Weights of a small image classifier.
Data: trained on cartoon faces, 203450 training examples, 25.2 epochs.
Rows from block 4 of a small image classifier, named by matrix and row number. Rows with one number belong to one neuron. Each number is 128 + 32 x the weight over its row's rms, rounded and kept within 0 to 255. All counts start at 0. Numbers have three digits each.
After each neuron's rows are labels from the 100 images, of 14976, where the neuron reaches its highest value: "responds to" is what is common among them. Only what is clearly more common there than usual is listed. The data: cartoon faces.
# fc1: MLP up (model.blocks.4.mlp.fc1.weight, 1536x384), inputs 128-255
# fc2: MLP down (model.blocks.4.mlp.fc2.weight, 384x1536, transposed), outputs 128-255

fc1.354:073117165144142089116063136164166185144138123146118141125111115137145064080170072103136077150126123177134138108143108083138197179182137083155140107118092201070165161104168125145140133102105082107100164183096097132172147119149089146090083129162078164094100066114180120102124102179099131172143133111112184162104139115120147129084113087164092118157122149121192106189110149089138169116134
fc2.354:133168112126121214153123118081122119133180045109159161146125171144114168121100157146135124081125133141067150132089141187105097074094175121132122139120165105132127181161150074139135159139180196134182127141108164133075162168136184105118109141107176099201146120170152166162095089162141128129123173143112074153113108099072117175120138133057150114093183169093085132153131086156077141101157
responds to: laughing; sunglasses

fc1.384:147167124104065120178160140168154141132073105086098149177153118116106142157110173190132157064155091104129115142111166075171156125138074144155170103095186149163091157147129099085109069113132133071080108122122120131160094077126110077098097119156148144111143137130182137113141098156173140091115120128138102085174150164149140128141101143116146131127142154135128080174113092057136175156125
fc2.384:102083121159158116081090139130106117137136115123147141143139130069115046086160128109153142181082128174097137166143111096084129146087158128137118139160088110099099080125153152123147148170150172173127110060120175115078187129096103154148143149088152121182115141155062095162173153065095092139094161182105131149100139093149142132073101179128072091116115136124175155088174098130195103090129
responds to: hat: no hat; bald

fc1.340:159153131124128117084095141163123119091163108117132129157108142061134054105120143174199094130158125086116141130108092140101161102130097145074133111129124114126134108114139131101110086148031094069091093108163099230126094125076127131152109165144135161186073092220138114133125065131099166093103131130187151130187140153114172180205114143133094150098140149105137079049141090122139177115112
fc2.340:089097137189139183159084105084067146143061154155091167086187160180109143184153099146090116051120127172161065156098150129126057119127099178180147161101168087123148149123143125146110157137195171157137164160112151127160167159108142090156133115109143097121157125116126147136080172174115157159158122096069113151120147136114105107086135102107140098112132127141117155203075122085162104141077
responds to: hat: no hat; sleepy; bald

fc1.398:057112113113152154151118180115114183185141211094161101120114136068148093128126126096107158111097116104113183194147158152127135151113121141130125124118050201098092131074165090147144084100123184079141132156108113169199086176133096089163128104170209148094087158131074193090123104113173125061129106120139192147111126125145193139138144129142095192076120157086110145188105165186155090129094
fc2.398:116122117133119148102165186140135144124207138112120158151087148083134111118139120062105157116103134151122102128120149091152129128151134169181140114116109040122174144134122141076135121092132152131130128102127111130094116167064108127097096182111154143174145078108135097149198115098101099096111159183107131138127196067120128131151163148093112177153097159089117095097133112099060168114055
responds to: hat: no hat; surprised; sunglasses; laughing

fc1.657:120134133138123134085124160091154129090167182146115176082155093127080084117123141093115082130168090101132151086158167122114170128126155119126089177152125140106131101087095132126151137162085189072125138101153138172108130058114124214085107210166116144094148111088123175179155105102128129188119074136133084093105189175139081110186085144169083118141157124090069068165133172135116133155123
fc2.657:147147140059159124127102114151175143121147093130136120141116169150130140134150087176163137151120127189104082019113117112157078116091127155150204167181157151156089126162133145145112084092184109175160073120111110072147087206088150065151171095137122094173103169137167107093153176145124098137075180157083147111134142104062177142083142090080148057113147159173150206102150125107150130127140
responds to: hat: no hat; grey face; expression: sad; bald

fc1.101:102105121148143150097118129125125148156106132134130119131127153113110106175123132095088218079123157110138077155212074093097110188108158084095124150165083068073137165148132137174080101199143130113070177120145120138103127070144184164154183107194070154098100125130042134163140118134154133124144156104148102144158152160089074091135119148111183102125129175103148152098137086131140165108173
fc2.101:165144119117106115077159085173113151144099093123120140170128091095115143140131109065196056091130105099093150119141165082177104071145094137176149050115169189081134093112088086136182116154075047149116115119131158094129114120121115127124164137150158110137132118102208101094116133119114169150063085088110135129088113099138143124119112144157132147157122122153124139191074176088130162187094
responds to: hat: no hat; surprised; beard

fc1.648:085146137132138157179155117114157138096098174160189149158114125122151183137142166186141136051104105103116193121159119133116138144123168098096152065174164106110131115130092067147084137087167142117095126113141073122132152096113142169140150151109181096139097141148146150102152176114127086137180125134117176164159124053146063108160148132149174083129116109154138092175087158149150147087084
fc2.648:140121071079098050141158106120093212123139139121077115102149182144086185141208166096171140179102123112123105127158184149121076163122119170058094119143139096110103130096144182097145124142150124151120127186127123103087152148158098078125062074139063148126140156137137139134100073102150142122116120091082126106146112182139140113087132108145105056141171125095143140161163134100113114135134
responds to: cap; surprised

fc1.632:197124061103079076122176069091133132117102139124158162106079199110157177097192109130176055131113115142168104141176117133153081123126124120116073145114154133131128170108098047121187135134113117119131153198123093145124108144068146123138139112104077173058091160118085116105119175179061124127145205148134148096130200091051146112100134131152091112181123159072145103127164117131134130171157
fc2.632:154142117181144125114155179163132154143163128119129140118161090094151164108060152104099147127116097071086108145102121136144141157165143117129103136100085077147194081147119171088037072122120142099146127066125133087117128131115096194143132164111119100162175099189172097132115120042199104114174096155140137126116089126189127135130085122048139150156116139159066123203102098150129149120112
responds to: laughing; cap

fc1.639:078166133092122121136142162172118082112174219113094110100122118179117088118101104113159099151108111192110089062114155091154130133191135081176117107169168065106111109122165174161150110124115133115069120143115166096100160104097078184122125150158150116144139110172112112136150110126132090146133076094121148046087137087140074119183105120186096103161142126139185099190079147038151142106075
fc2.639:189125129212119102099108114065109164150087073092162144134149098140153155095090138121103119127120122070154099006120151145105103108111096181135167124099131153113133123156132099113105147188145178133188073119120114162112133190143144116109110101151095183105103115077125127108151117110164128091123190161130107189121119131095126126092121171085177195073097153086106135114145125218112096187152
responds to: grey face; moustache

fc1.465:092076163148188148105079124183108063118148134138132117153143104119096144113160159080164078096188099113196092121078110149125118114179173124170122070082089145121121177155105123105154097141088145143108106116094086139156178131127116075136155110122132134097119155125066129155190125082117124119165140108123107198134168124113080101118134142111194117127116131095147195176105179147064143154130
fc2.465:201102159142118129138126083137137174090064148160076097102179150137110123099131079157134170109141070145163121151164110088065086103154124034110139167151104164144155094104131181089136074137174122130187176113082211135058108159115087139159147123108095080175105113181109107109111128145126163153124085145130181071127162149115118147113084162121142082106102189100139089125126173117102101078093
responds to: winking; looking right; orange face

fc1.376:108160115064152118089149106074087163109127119124078133065100126127153111124118101085120096149061092096130161158104147134157158163138077131114117100133177109091097145200119130218092089171107168137138131156167150154114102163135125127183126115102124111102151084158133155102146119171087144147200196123124158155123150148108109136125174126129123106108130076184117136144168148132140163202109
fc2.376:178162137173127073099098201174147103146147132174156095077143129131121139123057122147135155138109160147169169183096085077094141107156152153144088087142130129109113126111124115145082158133124138177109144118153141109149098151118181139149139086120112107108169119081168122122090078075179112150106167134103124146097192117054139121101136089150111072183186133133130135179082116106161104098141
responds to: laughing; blue face

fc1.424:107132132084074111104089140108111143080101058124161094134165126052143140060123103114092091112123117117102142076196122108137117130111126134169145115138132111118112129128085141075151157194099145152161125122149128126139110172097157174104159155128219147140108056109113120172150082086132169134168150077111129143105073175166171157133143105167104149088120148162093143176156140099098114104126
fc2.424:130135149179171140127117113124165100109148195081129146124152087157122132169130137139172166115147175162127133037071171165133090132148131112120106152086151111169131140161139150184083140094107142096045167115170107158131143106162113123146091126091073111160128227106178140066077185136172087129083127148121149090104183116137072095097127150098154141125106133110112099070110106130194080139111
responds to: grey face

fc1.7:147101153150120156030087116146110104101158100091134109093167140099114147126146174108100147185144099132144085158116096125161097108137171130166094158135145106101111169106116142113115136160098101116111095149072155097122109145118160057120108135070138100070101125161079108140174122102146130103192107083138114150121124172093080140089106149147136140097143108139142124147134138116170101117080
fc2.7:099117125110149087171152094195195142150060133150082113144149143198139086135114102129172110130083101112146112183150137092111109131142173125173151126111124103099134091170116147145090103139132169146112178115154132075144084149112127136080101136173113143119113140122124114162115105123082151128177147107153125131112169140132197131129185086071189084135129181094114106121103084168137109130131
responds to: winking; top hat

fc1.103:124195078090118134175099166152116159119062099122130092121090135164153120136142049144126127119145151115102185129146159131151150046127117177124091125090130166145152060141119154150108130140135096151101104131187124125178178068144099140110116133083094066157104124127143130084108143102171096151074128206145154147166161155145061149070116078110087080128101151170124139124130167167192105127082
fc2.103:129127132135129110126197102130139133126192110095125059101160152117084076097161145099100130171111158136178170119108109107079092118148106179198176158090105078126137182119116117182174089118096112131192106136115134191057158135121120118137147091121088154118154085050140149139146107165112148104133060063116092058091095071096170095151060115184113155150108109119108128147135101123083156140140
responds to: grey face; surprised; sleepy

fc1.363:117114137147135101173156180103143192158130156084152126147102123107124115100138117089128152080151180106166089154060168123094129115131138154074114126119117117107142166153125117165095136101116157168111133123058103140108117193175133102086121132104111180135176169160102128124159156084146118184146116125101063110082137169090074133089116117125120093151159116141101135082103125164084179126112
fc2.363:137161171147133130052070068100147054125146107185133130070158133149099091142120144181154108141151099166111175126196137127100154140073109074186195062153109127165105061087130138124178221102108127109169113115188078095166143102111077126113163131146139095132160045154095134118097120129109101132139154173170111090111131162143158151140093119154163162118139172079120144131127181073121065120147
responds to: grey face; winking; pointed hat

fc1.614:120151087147111105186138126114097100105091101066078192144160072102138122128124151130140135102145141176198117148170095109143170132151132080130121151145119096119100163136144136177124143130129134054119131124148154085146042114108112138094140096098090164084153186125131169163146096117140143161155118121109047089121089091062094174094133152151120147151166135154140123099119128064135132150159
fc2.614:127074095110143175112145085187118115133180083172142145134061152170124141087132108146141113195113144095095151156158103185088114181164146133143156148153098148151125099118080096083143137113132139152162139082126130109156156150122115130189093194154134090128112088128044069089129124071130122086124081101160146142170099151158153113128111139113098138150152210108160138191112154157123129139141
responds to: winking; a bun

fc1.50:135178113111138155080079131127069134136084086131101151071094082152133127140154095033058106130179090125064171127084119165162098120097049067192129095177204170155144165113061144130165168163160126107123115155122072122100084217141129157169129130105130183089132098160108130099141159213125121161116114149138142142149149120153137096144136127178146102072198146114140197128173120115089096151168
fc2.50:113182149141164141115170164095156119149129141076150143074095156111167074080130146119146146192118079092190091160149201114116123155122151136138123155128102153072153143129159124129109096121086100091091151080112144177111156107118182118113080063153116103143095191081116059117035062130140167158101128126182104143151185133122100155132145144138095184111147138175155125123072104131094139086135
responds to: laughing; beard; top hat

fc1.537:121087069175118168142100142096145114095117121154098124116137090094167118075151165119127138097126174117137146123167122112118173093057124086091118105141173150150112156138131132086138142127139152099054092138168102096065169063093100107156141071144107082148136132158157092146143150113099125137123104104120127177110158151120117193099148175165170096088104136145133071125170137099086126042084
fc2.537:105082122127096120175146101132121162155167156067165179181127121177137155111122125121111155109165056089120090133129124111151099140199134133092130179116115109050160121071107118167120134106120113134136144162098126133170138135140035112076104205130092120118120133108075110105134085123140094137167058097131147162125134076069156094076177074150138172222172172198159094185094093113151140138130
responds to: cap; crown; sad

fc1.715:145066157174075115085140118159122131148144106105112177110172121159083101095174124116200113112116139191134145150062044094093102114123183151102106133119110084105128139169148120118099087140122168131103118191110123118160147128084123135122074162095134096116155182156139157155130145157133123092096133153101093176185128083129083032129056159158139160161122099093160106139117112144137116141088
fc2.715:157200140130130139177142137164068129186147162193193113117059119171085129171051139127175169156168067124164116163110098181162097125092132114116112095060151173167156117097116151132183120155161108185133134148084147090073104155132142133123118102094165121103086060097136129131155091106209133129200082114106073063090097158123129201113152126118092115106130168070111152124109122118123096114054
responds to: winking; looking right; orange face

fc1.123:130129127146144161128137132140078158124128127108139128060121102219174158135141132122115141101091154153120052139160137150084120102147120146144106150125095108177178160141124093095079112134148114179157185126139136137086144161089137136096103152098096102076131119046114197130115116104131177103088173103100102106194071147161131092133078110160082128177121106095160130136109154147162127151087
fc2.123:114088065129094114182160102136137083168131107102075111207141153126091158198064111099150141158129068113136159147123138119105113082128135090179093111131050159112088100095103111143139125164085127099183109117101090153159150120103103142166210104130116141129136093173167130155129119176171124103191129116129137128099139155147122124204156133071151116093115148172139154164121136112124139098156
responds to: winking; looking right

fc1.97:158107077159187085118111098136073139153162081100107103044158166162149168096124081169101080067125120103143116154108143095164170168089154114124123172142157110127121107127127156163141157183102086131100077085108114117131148139186125146190130141080152172116104142120141112160085112111122102127166105152118171143047109150130186187125126084125140143061136136106030076097092103113130144186102
fc2.97:098143095163100165120154149194108186083108151130123111155102156120091137141157176064166164096083039142193123076111101119127078131101085077111116093145153135107159111138131193119132148102121159103194122149171132177171145141153126125145136082162121089158093127151178131075151128132178092146100112106127149183129124151145130090109108116125078116150104165178139168138188136110189146125176
responds to: laughing; sunglasses; beard

fc1.0:062115129137127083070117116137170140155144173110110160121086142136122098159116096128121091141071127117120111145117127114115094132141132080124167155090140109057153129093123129126107142154157168162173125160099124100161111139104146084202143068132067123144158091108130177124190141119106115172148096192135154110125156130167101151100090122223135101139145125104148052062186135160143072074156
fc2.0:152175080120092117156085120121126115133125113095103070155104104080155162133142118133133149161206127143182110174141139157128123169129173144122142123159170190138100126137155077133175134156124096166108121133147077114141126075099089102170128172118182186104110155187144144139077135130202183155109092116127141113167161180143136101107102189136127134157144100162091142166131154130099120117126
responds to: hat: no hat; sleepy; a mohawk